python train.py --model="model that answers yes/no questions on an image's attributes" --horizontal_flip=true --encoder_arch="densenet" --encoder_activation="gelu" --fusion_encoder_inner_norm=false --fusion_encoder_positions="learned" --lr_schedule="step"
Rows from block 10 of the image encoder of a small model that answers yes/no questions on an image's attributes, named by matrix and row number. Rows with one number belong to one channel. Each number is 128 + 32 x the weight over its row's rms, rounded and kept within 0 to 255. All counts start at 0. Numbers have three digits each.
After each channel's rows are labels from the 100 images, of 14848, where the channel reaches its highest value: "strongest on" is what is common among them. Only what is clearly more common there than usual is listed. The data: procedural textures in two colours, tilted and lit.
# conv1: bottleneck pointwise conv (encoder.blocks.12.conv1.weight, 96x144x1x1), inputs 0-143
# conv2: growth 3x3 conv (encoder.blocks.12.conv2.weight, 24x96x3x3, transposed, each kernel summed), outputs 0-23

conv1.7:175108114127125130136177128122117140113125201112115146147061126136078138115145129041130133062089191174126033099131175088140092091119072130171058100129127122042088126134128088125121164093163153139113151128145125137136105120128098129130100116102100119138123132128123128124127105154174120121082151129185167125131104129235124159160061092108159114128132127105154116118107231147097175144152134139122126171080123157143168138092163168128129
conv2.7:144134142136125135127132127046059126097113142131122114195126049130121120
strongest on: triangles; coarse scale

conv1.26:145139106119125097157113126130129128141083136105170122137179224139134128176128096125000122113125113144114145167085138139129137112099127124092105124089181128059121122137099128150150134082146137128163151139148128122127118163112047131107131167128130162158165127145140120153165166115146135175133147069157125135187042128191130141153161136126137138154140173119072136139128148155156069034084110135122127201093125078088114212124157105111125
conv2.26:084162138102134173123128073118116125130129132085119163104038088108161107
strongest on: speckled; veined

conv1.18:193121125097161128115116092181150056094114061101121130151125142069128154123128112165087187141121122041117095126146085140042083120125127121105130128175117134127146142062115110131075107115120047055114127101092126126066142128132128101120117150127128127161188128073128110171120143128130144112133135103127124132125181129197135132128130169115127134182209130116147129129120105117129101110054137169184199095139125097060134120096114064141133
conv2.18:131124123067123111130142043122143136137151124093113102123042098091112130
strongest on: speckled

conv1.86:128187200134099160098077118103135122107134128160101143185158193130053137158103095137003128135118056143111122135120128019157077148128060162130140131097098148160155120096101102132134128095124083133128123079095117096068121137127119129126171124140155128148128129178156129123177143141125128128097124123129165150128116125035126132110157088122129151062128094136141193130105100128131117121124109122079193130131152105127116129042120118133144
conv2.86:137120121079146135123019139123128130112178091126122063124139131132112102
strongest on: speckled; veined; rays

conv1.20:135136155123104146135116212132072003151126132140156116158185150153155210168120129178030134143119129149142127127074164130125119129161128109121127141097187113073148128161133112138105078098079140116131134155110177133208161133129100124076118180130126162102162131128127124164128150130154130129142118042141099104151091127130107191154097136150129118135173200101097106137126129171137129121074128125136116132132169119109150058088151069113125
conv2.20:062141117106072122109123046113118123139117138121123128128043100115138114
strongest on: speckled; bubbly

conv1.54:126128157132129189129125126130190142149035172098168155116130129133123137195058124081045105081126131127129136164117125166135146120054118157123122128131118128059154119139113076123153111128138127128118135087146173160126119104129129157119114121147101125136124160124136149124157093129129111120079089105155126033190002147134099140171163050136124113119100122117074119137104132136133132144084108050125129126130116067067066152112121116103124
conv2.54:128131134134158141038120082124113120125097109081175156110106098182126088
strongest on: triangles; coarse scale

conv1.35:149135175162128160143056128168125142132081138155174213131175106112147062169129115135017161145129126188128127150073141132133109127138145130123128174089104118117130124133217127157182137072128152067168128128119114124099195131130118131148130200128130199124183105148127093171159138080134177167145138067132122135087137132158130186178143158136132132194201193124138125126157154129128130138094132128139156128109116168107126141142117103127138
conv2.35:103153131111098136125123063113132169126133135098116136118025129068143128
strongest on: speckled; veined

conv1.31:149127053126164184084135106028140141062095128099153158126127076160134116128127130093133111131180090120146140106147129113103125147119158098113096178128121123228213139132129129148114164200129111121134104128128138126106155138157132125133138128129155142152128128131125054153121144060095179125129143145125190175127173120200161123153136133130139136205129153138150127094100143113101135141191210163162152157127167203147156140127146163184099
conv2.31:093127128137125158177124130133143196139146147127102073086059093077122137
strongest on: speckled; veined; pattern colour: black

conv1.92:111111147195144134105126117139079131060158156131065130071000141159091135123130141125128128151137188143146110165139129159129108075134126115144098192153129114107092141123118140084073118114117116145134130120103168153144076113127138142136091064112123117127115144082047133128092094128091097095136170128127168062110163128129139126128113149122131127158147128103110152145185192135128163106214163131138128134140195202206170127126141191134132
conv2.92:160130127174072048127134118146125156130131135111107146179191137159158159
strongest on: triangles

conv1.65:128139173139089128155162104132086106140099186135142172097138156000116131137112098111038135110151130189124129120131105197122130123071110162132123135129055142087131081107123101119116164139143105168112124039147188119064050149154132157131167114134110093125110140128144147108168148128128110106093128111153148144196011135179159127167109078132121128093104128100110126136122065138126130088090146112110115121125128115131124134135126128086126
conv2.65:139138109079166177047097084139139106143125108084160146129110108171131096
strongest on: triangles; spiral

conv1.46:147127116121139129133128142121135129121127127129104129127103100085113115105149130123113173123119125181133132057059121103116131130124131124109113138127117130126130173160134104136182126121107139128157110117136128136123138107112188000066143174105128196150153051089141000149148114047142130153143130121136127100105150062128114128166060127148129128160163135128132125145120163134146119112147113109165138149155089121114097128128141098036128
conv2.46:065114127123104140133130119119126118086130132134113124086090108013108133
strongest on: speckled; veined

conv1.1:117127125162165135124128077119110133167142157174133162119181111112133101134128128093073104106128114129130114133000230057106109122130161089128111110115141136173149114097111125091068128135120110128087127115096125082111145102130128128139129055128128085130093128135125128121118104139126110128064132131126128129112129130122123066112220055125128117090060097126141127129107083107109084114107106117040143112189128088089093106128143107043120
conv2.1:157109095124155130129041181131129115122139131153128099134110109126136035
strongest on: rings; marbled

conv1.49:126128126146122127109123140133147193066128192164142118130119154106125142125178110120120131152183127154181127185090163160130123190127138093073047127134126128203185114138119087128101130143140123115123127137130100131174114127123138122130113135116147127137128125132112128127157201132149128140071000116132129129128110130125120149125192038125049000120161128161072109120133121122129106147131146146187147126098127134138156119150131139129128
conv2.49:129116134133124102128133128095120213089114147163149131111131028128093130
strongest on: triangles